python train.py --loss="mse" --block="basic" --attention=false --learning_rate=0.036 --adamw_lr_other_params=0.0029 --max_grad_norm=1.0 --max_steps=10200 --lr_schedule="cosine"
Rows from block 6, named by matrix and row number. Rows with one number belong to one channel. Each number is 200 + 30 x the weight over the matrix's rms, rounded and kept within 0 to 999. All counts start at 0.
# convs0: first 3x3 conv (model.mid.0.convs.0.weight, 256x256x3x3), inputs 120-123, a 3x3 kernel for each
# convs1: second 3x3 conv (model.mid.0.convs.1.weight, 256x256x3x3, transposed), outputs 120-123, a 3x3 kernel for each
convs0.43,152,175,194,144,165,202,161,225,193,192,223,204,179,207,215,166,175,197,129,192,207,205,186,213,185,247,198,187,178,214,224,243,196,182,204,201
convs1.43,166,245,210,160,202,187,169,191,155,188,215,199,190,192,205,177,182,192,153,165,149,167,196,183,156,191,210,245,222,167,226,212,167,206,244,186
convs0.44,233,196,201,206,224,206,210,207,183,211,206,200,210,192,220,206,192,164,246,224,208,196,187,178,222,198,199,222,189,188,208,200,192,200,200,222
convs1.44,189,195,196,181,193,193,201,196,200,204,214,206,201,202,206,192,196,210,196,205,205,190,183,207,222,194,195,208,202,212,202,199,203,201,222,208
convs0.45,297,292,128,242,284,122,224,236,87,195,196,208,185,200,192,190,192,167,326,259,240,316,125,188,253,145,202,172,194,190,168,156,215,174,177,181
convs1.45,144,186,200,184,192,226,238,260,244,183,199,208,168,189,195,185,185,181,216,306,226,244,312,210,219,241,152,149,230,197,112,214,184,148,206,181
convs0.46,239,169,210,227,223,185,197,167,192,200,202,184,223,191,202,202,204,226,189,186,227,220,171,236,185,189,189,217,198,189,214,192,197,205,191,191
convs1.46,190,206,202,188,202,194,217,210,200,209,209,210,196,200,202,198,192,201,194,213,188,191,197,194,221,196,199,213,206,215,215,192,201,205,219,211
convs0.47,209,245,211,203,215,216,188,199,184,211,215,214,212,203,187,196,188,197,191,190,200,181,201,183,201,208,186,211,200,184,200,167,179,186,204,198
convs1.47,178,185,194,177,196,208,212,205,205,211,194,186,204,201,195,198,188,214,202,211,197,215,209,186,226,194,196,204,199,220,210,212,221,208,216,205
convs0.48,124,191,271,209,213,287,194,155,207,205,171,196,248,176,175,269,170,142,169,198,168,210,153,175,177,202,162,227,168,168,221,184,194,200,195,210
convs1.48,177,143,161,202,193,203,190,208,204,168,239,224,158,259,248,129,217,239,252,203,153,269,237,136,284,232,174,272,272,299,296,256,311,264,202,228
convs0.49,225,230,214,251,221,232,241,235,266,201,174,230,233,234,239,236,227,266,202,179,202,157,184,206,162,175,176,220,250,208,205,241,204,176,194,233
convs1.49,249,257,236,165,182,208,161,155,205,223,216,190,159,162,153,179,206,197,241,247,178,235,250,223,254,278,217,225,194,193,221,157,176,185,134,170
convs0.50,186,203,199,211,207,198,211,214,202,198,203,200,206,195,195,184,179,162,181,184,182,195,174,188,216,220,196,205,179,200,185,186,188,191,224,209
convs1.50,174,198,199,186,211,208,194,197,197,206,209,202,186,194,208,205,206,209,184,199,198,194,177,189,220,190,203,219,204,200,207,218,216,195,213,208
convs0.51,228,188,242,208,190,228,233,239,230,177,174,200,192,195,183,211,219,218,194,160,180,160,194,147,213,253,183,208,191,213,227,211,194,193,201,214
convs1.51,222,175,154,223,198,178,209,216,210,219,168,221,195,192,213,236,230,215,186,156,123,233,193,175,200,183,203,185,207,286,167,133,244,160,173,257
convs0.52,203,222,199,211,245,200,210,237,193,192,196,189,183,209,195,212,183,177,209,187,202,195,186,159,198,181,189,209,186,175,193,201,221,164,190,196
convs1.52,198,208,199,209,200,191,207,211,195,199,189,198,197,196,218,202,196,202,201,218,203,193,197,195,210,199,201,202,207,219,201,194,205,202,207,200
convs0.53,176,208,221,194,169,214,214,185,207,205,206,200,202,176,201,182,158,181,227,196,203,203,192,189,191,165,178,209,193,200,206,224,193,209,208,203
convs1.53,183,200,198,184,191,195,211,201,200,198,203,200,195,191,196,198,196,207,188,192,201,186,195,200,221,180,200,210,206,214,216,210,203,200,209,200
convs0.54,163,154,174,220,166,170,276,201,182,166,238,216,128,184,250,197,144,208,207,167,163,268,166,192,204,139,217,197,211,191,192,191,202,206,181,191
convs1.54,217,217,234,186,203,198,202,205,219,187,111,90,204,173,116,179,136,123,182,222,192,196,185,174,234,234,205,180,150,230,190,157,185,154,156,205
convs0.55,250,298,327,191,168,190,235,201,228,181,187,202,208,202,204,193,230,168,197,225,150,193,156,196,134,206,219,174,167,178,187,185,187,187,214,184
convs1.55,189,184,88,220,151,82,202,200,168,213,205,265,268,227,279,207,151,196,240,175,247,283,161,211,303,161,131,205,176,238,211,144,197,206,158,217
convs0.56,238,204,194,190,187,212,209,241,241,192,205,210,206,204,196,207,209,201,204,188,220,197,205,190,227,191,170,203,181,160,178,176,187,207,206,188
convs1.56,171,203,210,196,211,200,197,208,197,202,215,197,218,212,193,193,197,196,191,216,194,185,188,180,216,177,194,203,199,209,184,188,184,214,200,191
convs0.57,192,165,130,235,198,140,307,208,174,147,194,145,188,215,166,181,181,170,258,182,217,287,166,177,254,200,199,171,163,218,185,197,221,230,177,186
convs1.57,190,221,244,182,265,250,245,300,310,229,221,198,264,260,237,192,179,196,186,249,190,117,218,198,91,186,212,211,170,155,213,230,178,170,197,163
convs0.58,184,207,183,199,202,199,190,201,210,216,196,208,198,191,206,193,198,200,170,205,232,183,177,204,213,208,226,215,203,206,201,202,196,203,182,216
convs1.58,195,201,199,183,188,199,192,201,209,204,206,210,205,191,208,211,199,200,193,204,206,201,196,206,221,197,206,209,196,208,199,191,199,195,211,200
convs0.59,180,226,162,219,254,181,223,204,238,242,214,210,210,175,166,206,186,163,197,208,249,159,148,177,115,150,188,226,208,188,181,225,189,236,229,174
convs1.59,285,222,216,291,216,206,188,121,158,165,240,176,134,152,118,180,212,196,183,189,212,201,206,225,267,266,286,171,138,98,193,159,145,180,137,147
convs0.60,157,176,203,183,153,158,168,181,193,202,226,213,162,149,203,185,211,168,214,252,256,153,242,225,159,221,243,215,206,241,233,205,238,239,219,230
convs1.60,228,188,166,182,192,191,232,247,268,259,194,210,218,146,219,240,213,201,228,170,145,211,169,181,167,168,182,169,199,223,140,165,177,180,202,242
convs0.61,194,188,204,114,162,180,208,160,199,210,180,192,192,222,157,200,170,119,133,120,181,73,130,170,156,208,174,230,232,185,215,186,212,197,175,180
convs1.61,208,203,216,191,209,220,195,246,255,192,124,184,216,184,226,183,180,178,184,192,156,145,140,149,137,177,204,227,226,243,263,263,230,206,204,209
convs0.62,218,218,206,195,203,201,167,220,149,221,196,210,224,194,155,189,183,166,207,202,139,173,193,172,171,173,184,209,216,203,198,212,182,224,178,184
convs1.62,183,185,196,180,182,195,185,183,188,211,186,191,207,209,206,203,185,203,229,203,196,211,191,186,233,179,186,210,210,213,209,214,213,220,221,203
convs0.63,268,244,346,251,216,276,236,230,258,211,175,180,183,164,176,158,213,203,252,233,270,212,186,220,249,210,218,181,185,212,184,172,214,186,223,215
convs1.63,179,174,230,177,199,222,229,279,301,233,209,247,209,210,224,187,188,233,215,174,203,208,187,217,174,171,189,199,208,224,141,158,208,147,136,187
convs0.64,194,231,197,202,219,196,180,176,217,214,166,211,203,166,154,173,183,207,201,184,247,242,174,179,204,193,188,201,214,198,193,204,216,171,207,196
convs1.64,194,212,194,194,206,186,193,203,200,207,201,197,212,200,206,199,195,208,187,197,194,178,187,200,211,199,204,196,196,211,180,185,206,193,198,199
convs0.65,206,210,180,172,207,202,173,170,194,211,186,189,205,222,255,206,227,219,173,181,176,177,155,231,189,171,199,216,200,220,197,194,182,215,172,212
convs1.65,191,201,200,179,191,182,195,204,198,195,206,206,190,194,194,193,202,198,195,203,204,181,190,205,206,210,197,211,201,200,206,197,196,212,217,206
convs0.66,186,144,182,158,145,227,163,193,172,187,189,249,162,170,212,250,221,186,183,186,165,214,204,210,209,197,142,241,238,197,230,210,206,186,189,200
convs1.66,195,223,236,159,176,244,139,168,195,164,206,169,184,227,225,190,215,214,232,301,245,235,258,202,243,275,202,255,216,214,270,221,205,265,220,182
convs0.67,193,199,192,171,211,146,203,221,218,211,202,229,199,187,196,209,173,197,207,185,176,236,228,192,198,197,212,189,199,190,194,221,187,204,193,192
convs1.67,197,213,203,200,204,195,203,208,189,200,206,195,202,194,203,190,193,215,196,216,208,187,196,206,212,189,199,194,195,204,210,210,206,211,226,195
convs0.68,179,190,197,176,217,179,226,188,191,218,228,192,219,220,243,221,228,227,215,184,151,233,161,179,197,163,179,223,187,218,176,216,179,187,197,186
convs1.68,281,249,231,201,151,165,194,191,196,207,231,259,172,183,191,174,170,185,238,220,229,218,225,235,221,254,227,220,197,188,178,173,187,169,161,181
convs0.69,233,214,213,226,206,194,227,212,248,144,208,205,221,233,285,134,262,253,163,123,168,199,158,172,177,216,208,166,200,180,216,207,200,233,199,179
convs1.69,226,230,102,218,221,98,149,155,100,233,255,224,248,236,246,183,176,217,221,162,160,230,177,183,256,163,200,191,209,202,193,204,230,140,152,196
convs0.70,170,189,200,180,163,207,164,178,173,227,202,185,230,217,151,209,182,153,129,177,172,191,205,227,160,125,166,216,212,199,225,210,209,190,195,180
convs1.70,298,258,228,251,192,181,203,146,158,226,263,249,186,193,185,200,207,208,219,201,210,237,187,238,289,224,262,184,186,171,203,176,167,162,147,148
convs0.71,188,219,196,206,228,158,134,166,195,213,239,251,219,210,210,144,178,173,201,180,211,210,164,180,176,163,203,214,199,198,184,245,180,186,232,177
convs1.71,188,185,240,111,131,193,169,165,204,199,200,251,142,192,222,225,225,236,147,183,168,166,217,225,206,227,226,224,270,271,164,171,212,203,221,253
convs0.72,210,196,206,197,198,231,174,229,213,227,203,194,198,215,193,198,211,216,200,212,197,221,202,212,190,178,209,186,211,202,217,212,220,193,206,189
convs1.72,185,205,199,198,200,201,198,200,205,203,208,202,208,189,204,199,194,211,187,201,200,192,188,190,203,186,204,198,201,207,195,180,196,194,198,197
convs0.73,231,240,190,260,251,191,256,245,200,203,200,222,217,200,204,185,214,236,249,175,200,226,190,195,199,201,211,194,195,192,162,191,175,215,162,187
convs1.73,159,183,129,202,193,99,237,216,138,194,173,208,180,176,182,222,212,205,209,224,156,214,214,124,222,194,115,176,192,282,196,213,295,203,213,242
convs0.74,175,198,190,187,183,207,210,191,194,209,179,218,221,193,208,189,230,222,201,167,182,196,175,182,176,173,190,209,203,208,203,216,205,209,202,193
convs1.74,195,201,202,188,195,183,195,203,203,193,209,196,194,188,198,200,203,206,181,197,194,186,189,199,219,193,200,219,197,206,203,212,202,203,222,202
convs0.75,199,189,198,218,192,233,191,214,202,177,199,185,223,217,241,186,171,172,194,201,160,253,208,225,218,199,212,199,175,224,215,181,222,196,186,209
convs1.75,197,202,216,200,194,203,203,215,202,205,201,197,204,197,195,211,187,190,182,198,199,188,187,190,212,199,218,206,206,210,215,206,202,186,195,199
convs0.76,213,216,194,237,233,248,211,234,230,212,215,245,207,208,186,282,272,273,208,197,130,179,156,183,171,214,197,230,247,203,223,269,231,206,243,263
convs1.76,234,181,241,263,220,249,184,133,195,192,240,199,170,169,126,194,190,165,175,200,220,212,216,234,272,279,273,170,174,130,196,186,157,193,205,179
convs0.77,168,153,208,138,164,160,244,355,376,180,211,191,187,201,220,238,163,287,110,152,179,137,164,179,193,133,185,167,190,193,207,196,179,184,210,227
convs1.77,265,264,171,232,196,103,229,205,202,191,180,245,231,202,264,186,172,226,211,160,138,152,134,186,163,126,188,179,216,238,197,216,259,156,142,187
convs0.78,172,189,194,143,193,211,168,202,199,199,194,185,218,198,212,276,225,227,224,161,175,221,180,188,175,181,182,166,153,192,183,157,198,183,175,182
convs1.78,190,193,216,193,210,205,183,184,169,222,226,203,225,219,196,188,194,204,235,230,201,239,221,198,265,195,214,209,198,197,208,199,197,239,237,220
convs0.79,173,200,176,178,251,203,200,220,186,196,198,211,172,195,189,169,170,187,179,216,237,182,211,194,178,198,184,199,194,209,191,191,217,192,197,207
convs1.79,182,216,196,193,193,191,209,204,197,201,209,203,203,206,196,207,203,203,190,203,202,195,183,185,224,188,189,210,203,204,201,209,195,193,210,203
convs0.80,146,173,238,161,213,245,157,220,260,199,172,194,227,160,150,197,158,156,214,219,213,211,238,130,194,270,146,271,184,205,206,214,220,226,225,204
convs1.80,259,219,211,274,241,228,203,194,214,140,219,174,125,199,211,134,185,189,245,294,187,247,276,158,240,247,191,260,265,204,291,291,209,288,243,201
convs0.81,198,204,189,210,207,206,197,191,193,193,187,173,180,232,226,191,192,201,206,180,225,213,211,182,200,192,209,205,203,191,194,196,204,192,173,184
convs1.81,171,196,194,182,186,196,212,203,205,203,204,206,200,201,206,199,203,206,186,194,199,192,188,199,210,200,191,207,202,206,193,200,208,194,216,203
convs0.82,206,194,186,204,192,206,203,187,238,204,201,202,213,202,210,187,202,233,180,205,203,176,174,218,164,206,202,198,167,201,204,189,205,193,186,197
convs1.82,185,202,198,201,209,190,197,216,193,200,211,222,202,207,216,206,210,210,198,202,190,190,178,204,211,215,197,196,201,198,195,189,192,199,212,206
convs0.83,183,196,196,224,198,237,218,220,217,183,183,152,223,216,211,282,221,267,163,243,196,163,210,114,212,218,183,191,143,206,221,202,203,229,187,201
convs1.83,190,189,174,227,168,160,169,129,138,216,249,194,228,241,215,141,171,181,263,254,190,227,191,137,250,202,207,208,226,201,240,235,194,227,174,155
convs0.84,151,175,158,195,204,232,205,218,241,215,189,161,239,186,153,121,180,162,191,214,190,247,220,228,181,192,220,188,187,192,210,193,195,179,202,181
convs1.84,120,137,229,180,195,266,219,202,256,164,159,144,214,182,193,204,169,147,203,180,189,221,214,200,223,246,220,145,152,154,154,178,222,227,207,230